config.toml
dataset = "synthesised sound scenes: up to three everyday sounds over a background"
hop_length = 160
widths = [64, 128, 256, 256]
attention = false
learning_rate = 0.0018
max_precond_dim = 1536
epochs = 72.7
final_lr_fraction = 0.05
weight_decay = 0.0
Rows from block 5 of a small spectrogram enhancement model, named by matrix and row number. Each number is 500 + 25 x the weight over its row's rms, rounded and kept within 0 to 999. All counts start at 0. Numbers have three digits each. After the name is the row's rms in percent of the matrix's.
Before each channel's rows are labels from the 100 clips, of 14848, where the channel reaches its highest value: "band" is the frequency band that holds the peak. Only what is clearly more common there than usual is listed. The data: synthesised sound scenes: up to three everyday sounds over a background.
# conv: 3x3 conv (model.decb.0.0.conv.weight, 256x512x3x3, each kernel summed), inputs 309-411

band: 2000 to 4000 Hz
conv.85 102:512443519394565452498475450496476446532535486474505478461539492542484506504471476492507557517527492504482513476461419511546457433489498513500472517494515506491482560441562475495499529521491455512454484527501535500465521521485459489533547517500469539459457528510506468499473495467519503533520487501490460497505

band: 1000 to 2000 Hz
conv.86 083:472538492548456508459489551495497526516488521500501498524504496515491471487509503538521488529553481479567483479536558499481530556485504459486517513505482477493501493516462547523503488481504462457516513536474489505531399522511523498489510512519537510473510482566496544525489509491513488483526496503451507530507

band: 1000 to 2000 Hz
conv.134 102:483543576545511507526507530482482553488510463491505483503447490500529493467446494473491489496487561484496491485480468460516475515469476436517460519489453473478496484503542492481497520496477503487454489468483532494517536535540523526506468503521482563547547480530499511477539482507488497491506470484502528478506

band: 250 to 500 Hz
conv.61 094:501490508524516546479565560535492500554496513493506453489506494503490517543529512483516515496541510480500497475505512521531516503488499507483515486454478483499515479546492558485467495491519497522506508491527542550523562510478523509479534482554515499503505525448498522496415497521487501519509498523480473459498

band: 1000 to 2000 Hz
conv.66 106:521469565472566490509515541532472491536506531479497452525509486474497487475525498446517518507472509480544448504543524484455498517475500448506518518527488517489498468493549466485472530514469532493502505436498514496487523540499478500491552591491486461500532526466474505514519496517482494487517454479501477477495

band: 1000 to 2000 Hz
conv.245 087:458556515481495473451449502494528507502530494478515503487520509492491485502477530525513471442532482506518482508469519484501505521474458500517462526477496505493527472488547530479502517523518490484481433499475498537554524465500546433520437458510506459496522539532497527512535484494472515538463479484484493544517

band: 1000 to 2000 Hz
conv.11 089:558520468484489486516482536512440557530523489480474504514493509503488492558518546489524503475504494488517505500501493525528510526484487487497491509466491485487445503447513487530543502502533515456399522495469469507479538529497514517475457505524530455441462525512495535500516438508509524468438512539504507496549

band: 2000 to 4000 Hz
conv.109 095:484510509511524527519489536556464471463512411428619485515479471491483511455474571481504462483500482508509510531481528514498467497519496514506489527497467488553492504444483438431521508516489474539530485471484448520521518494490484509486500463549492493469450486495510504488504522482510506503511493495550459514536

band: 1000 to 2000 Hz
conv.113 118:538457521489517467483487500476478445521472511508501485483472497516496517552521483472482480494549506493479483447487495497523480514537490501489505488498499494500522493525509506511483517499500477511491453532502529466482539509511521485448467460490501475444497433490478544502519583529516487541533542523502485471455

band: 500 to 1000 Hz
conv.107 088:562497484471489481491528491491489471499529542480513492521464504471501545486494467512473541490528572469519509484481489532483527486525548478458494492481488484551481550537530485486471507504489485528498540499505537491482505500513450508479504484506512534545505494455485472547513549489496482456480525556474506490507

band: 1000 to 2000 Hz
conv.223 107:490484563538515516466468501497500519535492496492502484517462484476485447505459524480525489473515461484451468488524515510481514531496495510518480504524468492520499472459505494487515493485531471504505548540454509514512519538438564499508474490502468488503538504520443579506529467556486497501489520466519527518537

band: 0 to 250 Hz
conv.196 114:506497483503459445533514511514429499535523497503508480516519500544542477471544496484502508511513479490508481469461500475493502498503463505513539484477492488471434474508468493480501545469482473495505445478530527496437485482428494526504502470461480477490519485542529501543466501501469482530507504475494499458493

band: 500 to 1000 Hz
conv.235 101:461492479523493444488484488482508549503510478534513497483520531514501489485542469503494488459484523493464543552520500508523451549524468555487570499481509498508518482474526490476530490517526492536461497537501525499502476536538549482435527494533477514514494554519533511522468421545468540480534509455538525508516

band: 4000 to 8000 Hz
conv.254 101:524490470460473497511467478456537499481515482544463495527523534449511482495479494517488461476500524492470474536481544542476537477469478505488535479464525492554475499416458482478473491504539522491479469476529484482503456483444479489521531523471492521510446493472556536477491513534483542479497531502496472462468

band: 2000 to 4000 Hz
conv.2 093:441541502513493530483529553523497495515492472483447500510519500510517449530518531502508527477480504482534555501512526486543471502538507470529548433481454483510509477464526497512530489461502496464475522508412458480519486487522511466452453476523494490514514436473497488480459536505521486489476537511509459486528

band: 500 to 1000 Hz
conv.216 108:475450507480474476504498496530490505487492509470515499519495506480473554576523513507511478552500531439495485483469527477536490507521484514540494463523495502543502496497536530506535514496506519473492470514469487465518437484531540514533497505520499489497467500485478531527534512564490502533485434484468505518491

band: 2000 to 4000 Hz
conv.104 096:545498505515499570543510510466520464544532478494530504537438550514470493462514536486508508496477502493521529463513506532560483499512505506516542453467517518501484549499489552538478504474497475527474491489485500497472539495465512496484551505488539533532503471474470449507496496485522484482500461519487508478476

band: 500 to 1000 Hz; 1000 to 2000 Hz
conv.133 102:515484513479473483530494504517515506508514508454474527543481491536533487465514475505521503484471542529476493504477445479528494466502520497470543502520505509509491477480470535492496474512480552511525535537545498484460498525499482537493559595506533537521519537540544513512509488537563525482478470487563540516494

band: 250 to 500 Hz
conv.246 110:531445508510488486502440507552481447498504474502476527537546490457524510450532479484464504483485525501469530476490509488518522532514502472482497562518471483505473475498500481519494480485528480536514502490478513504515527524538570451479444456512524497469535494545490513467486494487511488473469520544491511507482

band: 2000 to 4000 Hz
conv.98 078:527540502495481518536537544498459537465497512481492483571452473509511497470491504521505498518514513414535538455462532580499503564500560470534488542511502510511547523489513517506571528474541479520513444546482486495469459528531522522510519509503509517453465496460474490505608466551490502496496459517509505517495

band: 1000 to 2000 Hz
conv.49 096:501500483496476544423456521508510511467490516469557474505437488466497500460492508512529507482472477530523514477500516512493521477507511531521475445524506517550549494562494512521460500502483477522499444540494435497415505517488504526535472493545532481514493451502467543518482551546477492495472471508523484525535

band: 250 to 500 Hz; 1000 to 2000 Hz
conv.193 104:469479549535504442534506481474542517494504485524476482507476489492452513480499522489489546512479499476493515520518521523472480553494563506512491494527464521551475488508508507471498484476564489488489446469584506446486527488621520495517554511495504457513469499459518506505512467541483504479501545505479498492485

band: 1000 to 2000 Hz
conv.60 111:447540474519452576536480474493564505517514487516444501505452493510499524548509486545518477523489515534494478463556546532483523511487479514476533472495496468476484510433513480508541498528492495460499472478432492485456490543454495500542532455503461493492494482436530511506429451519525497490495517504499487451506

band: 500 to 1000 Hz
conv.52 087:559493508505484549502480484531491505516507464486515511520483534488525517538492544489535532475534418442495503491435507491513470498504468460498508537485536500505468461535550536492466511480531511528509492519474510462470556531524518497507524498557500499484474546443501507492494563476481483452471513537477505476511

band: 250 to 500 Hz
conv.30 108:567476497454526465483479523479464495481441504512471473470500514481518551508499491472534511466443502459473501473495463494453494469505524467463512530512505477527526568523473497528507496467500520464481510526544471514495481541517510504503491486552531491496494509503504492518543447508520468458520495486535451485527

band: 500 to 1000 Hz
conv.114 096:525504509537517520497458499520496528533484495492437499497506476528531432452484494492516528522537494466528522439519491529505521519436499530491470525547508495488459466532521454451542484486529528505521517508475483463528513520515485448488525512559529494449456507540528510496551528519483506496492503535509505512489

band: 1000 to 2000 Hz
conv.170 108:471496480514474463471508522483545485516453525518496486456523495483454478499472484494487421478484474479509476491459493499472492482535499523511454522472531498511456518466475485475507502458473506478505496505515447492501487492498426439543399473519507462460472488477460497509483518542542522513507475513475498433455

band: 500 to 1000 Hz
conv.159 092:508510493477507479532476524509513508498484505540512468561493487517510493501515507494486505544487532504497494478505482495523462482512507492507535499453545454548527521475500498478493471502507488507473494465495496504438489461495499420529532443531467564545448483512545506512499476509496494523528498539503552485526

band: 250 to 500 Hz
conv.97 114:543479529482530548526522523489550497461506532507487515511476508505511472487512494489489483516472518501476511499507495541500516532490513503483521503476510534536503463487523513525446498521505521532497489523496487504477469518462505539551499504526529467455521444498491507487457511485461534511459510499495476504485

band: 500 to 1000 Hz
conv.182 091:492556489502505450554520538483492517550525491473467474526462502457577523460566537529501495484480519536534555494507485486503478481471493524465513544514492491568492472491538464524542469505480557522545540491509495502515529558471469554508523476490528525515519515533494468516454495537510553516521489527509504492525

band: 1000 to 2000 Hz
conv.248 098:547527537565450448465510490592532475493471490513441478476534494471504543520532481551533507517526511480520508483452564511534469524494493441475488519452476466509505503503455500483457477507577528475527478462579463500502492509501480466478503515525527545532462453499506534507523523497526466519467494545574501493470

band: 250 to 500 Hz
conv.45 105:494466513484479484512539475470498520505471547479481521518490494490457536496521519532459534535491498493529495532483498477488464500462517539449491477486526476476549482503534573492520522516542497535515477449556481489488528508526534532480558468505476514508513510441498446475470466546472442452494503485525508480482

band: 500 to 1000 Hz; 1000 to 2000 Hz
conv.165 099:493511523468531507489484485494499456528539453507504456543453522499541529465449490489502446513448497512523519508527476478487528519513500529447503497473481485494560507482529502475489517484487492496416528473515504511503451522449467517483545507538512549454491533525508456504494557488497506468502517509510443506442

band: 250 to 500 Hz
conv.194 103:549501483500469467498507552486458525488522515530515495537485481492491483540496487475501486507564512431539484535493497492508500489482489518513466521505545514485516442493525523512501472510533546478513513456510500531420471524488485527521483494502488481513501467437505493501462516529527489506490496506479469519504

band: 4000 to 8000 Hz
conv.168 093:505528538491490485535471496476516497493480513484531498529474512535573457489501468510507512505521487487487495452454496449485514531501540502445516526476449491504473472539508529460412480503520526490517508471493482503499528475509514524551491503509547468508487514537522504458513487485481526465525497521467558520482

band: 2000 to 4000 Hz
conv.158 111:473468486519504454454489488491528495508515486541532504509539527438497530489489506515491486496516495484489513484522486497500502534505498562444438536458479527525557515466515487483496467522528493502512482492532520509509495531545508507485505508501477514520476493468496518465515486481506436522455498525479530488487

band: 500 to 1000 Hz
conv.174 102:471530502500481542505428521493522483495457524499504500514490541503485526494484509540523529546501538501509489490551501506536540483476532518437511486483546501533510488505476525512514501522501482461460513492463444492489434505514486522519514473541490534504504489544473469471500496532475481539491498495521504495497

band: 0 to 250 Hz
conv.127 086:510491506461502489434479507498545484489497465458505514525493523493518524454533486495507522509464544509570503454412498490484506464458431523454503497548503484532474538486508472503519501480471461445474498501490480511479449496520493496508504446558529537497520500562485503522510466498511480509512470546526473459451

band: 1000 to 2000 Hz
conv.190 106:503530502511547524482506539502517477508483512507512475506489529487516505492499466463508526510501437517489495519462474513489503546507491497422499472524498521513522505497510493544544493446520511512471492479533464492487508465460472439472462476480462511497535473437518510486499396497465484465452460480468493509511

band: 500 to 1000 Hz
conv.95 090:523480550463534447478509527514433543492497557538541511549497537523506535501510481540560513538508511510513532493433523549510514513520541479499488555504492476537530504422543487486548495476534492514526504533533445531530510548489524532472546527481518509494477478484533536518574523513479523478505534517497502463530

band: 1000 to 2000 Hz
conv.15 097:483549521454531529481447528487476495480495525502531488547531516510555536543536529481517483492509490483520551480489488485496503517476484485481546548488473532489563469533526518505528550478528544486491499508412518517557506549489481522469475474463493525521479494509539511478483487455513534523495479467491479525508

band: 500 to 1000 Hz
conv.62 093:524510430405545544454532527555475505462508458500546519501503474506542477537485523510448487505505496524514509494504450462522490477509518529475464532484439507477481501518498527514498484466555495521473545483497498506480505526547547480522512483501471503485464517463518513493502532477485534504490516489450510461507

band: 4000 to 8000 Hz
conv.244 108:522502509510473504515511481493514520533490495511513477496491520523525505511486535518455533545461517487518520547567501520465458517492523491491553483503508549514507513501535524467514527503491480509522526461485460462480506566484492500483504463529524585484499515525586439500465475474481466512515523525512505457520

band: 500 to 1000 Hz
conv.228 098:505457448517490492520503476483482531512517505531484536482499450509515441486521545489462548435541422504486513465531530502555493538503480526530504508532500510500467474484562504459540522509516462526544501508510485489483542510561522518494529512471467457478512508483488528492470539499480497464536566522512491499513

band: 4000 to 8000 Hz
conv.149 109:550501525496474498517463543538484498509493519511510484468494426531524441485472475457447476503529471501481527477488526479493494508536442468540515496485472503437501525505519498517436510477462481512490516495456456485489518508506533462527502530494460492502474489474485477434500531484488478501539536517441514516510

band: 4000 to 8000 Hz
conv.121 105:500493527501465523509487511462471496534490557448515457502527489508478467507497513488480514505501529506563523534516482558503493514525569470507465487540479493499535522485529492472491563477499552479539563530494477512475481544529491522476487506515502488469465472474497534511471457488492489491465514499544515451495

band: 2000 to 4000 Hz
conv.112 100:546500546525501400526513496492446524502508533533515531514476508470501468494481552478554562501506501527469514487504502484512544534506497510524538511521450540499481464524522531501435499499499502516528493481537469518536476494509523528518485509522502481483472474484531500510518508550438496534501485491552441514477

band: 500 to 1000 Hz
conv.16 100:514482491547509519492491476446463490485511466503521539494500496492472508462470484496479486517512455499512538443428516474504494532499555506473461506479489517504521502482518471482514502519520582488458485532500511502531478488497530484486515506517520483503540508546488522512507520567513458455471539491497499527527

band: 500 to 1000 Hz
conv.34 095:486524529551501514501478493521503516513470515486477485512483552513523493533491485530536498453513561491493508551497477494475512462496512489444490493494522470488490479525511483506485457528523560532515493478503545471535469504495524477530523542546526517497533501493455506443475507559537512485528490501480529453516

band: 500 to 1000 Hz
conv.188 104:502461493535493447436498464480489492534482465498489498517453521517508528515485511488468508517535478446490484466470522501507467458526499519498534467530501496509484489483522474488504490499517491531518464566494515497516479516496473491425476466494508447512558412481525464469485498469503410520497473501471543481453

band: 250 to 500 Hz
conv.122 108:448499412446496493504509510462516484475483499497530515532515517525500444537498456528482515571516520534490500547503521482505484510475489510428445501546494472506481488458493516534529511501531526479491507455502519497517462465495518505498539497501516448515475460530476515510583512514503491472464498521529511510480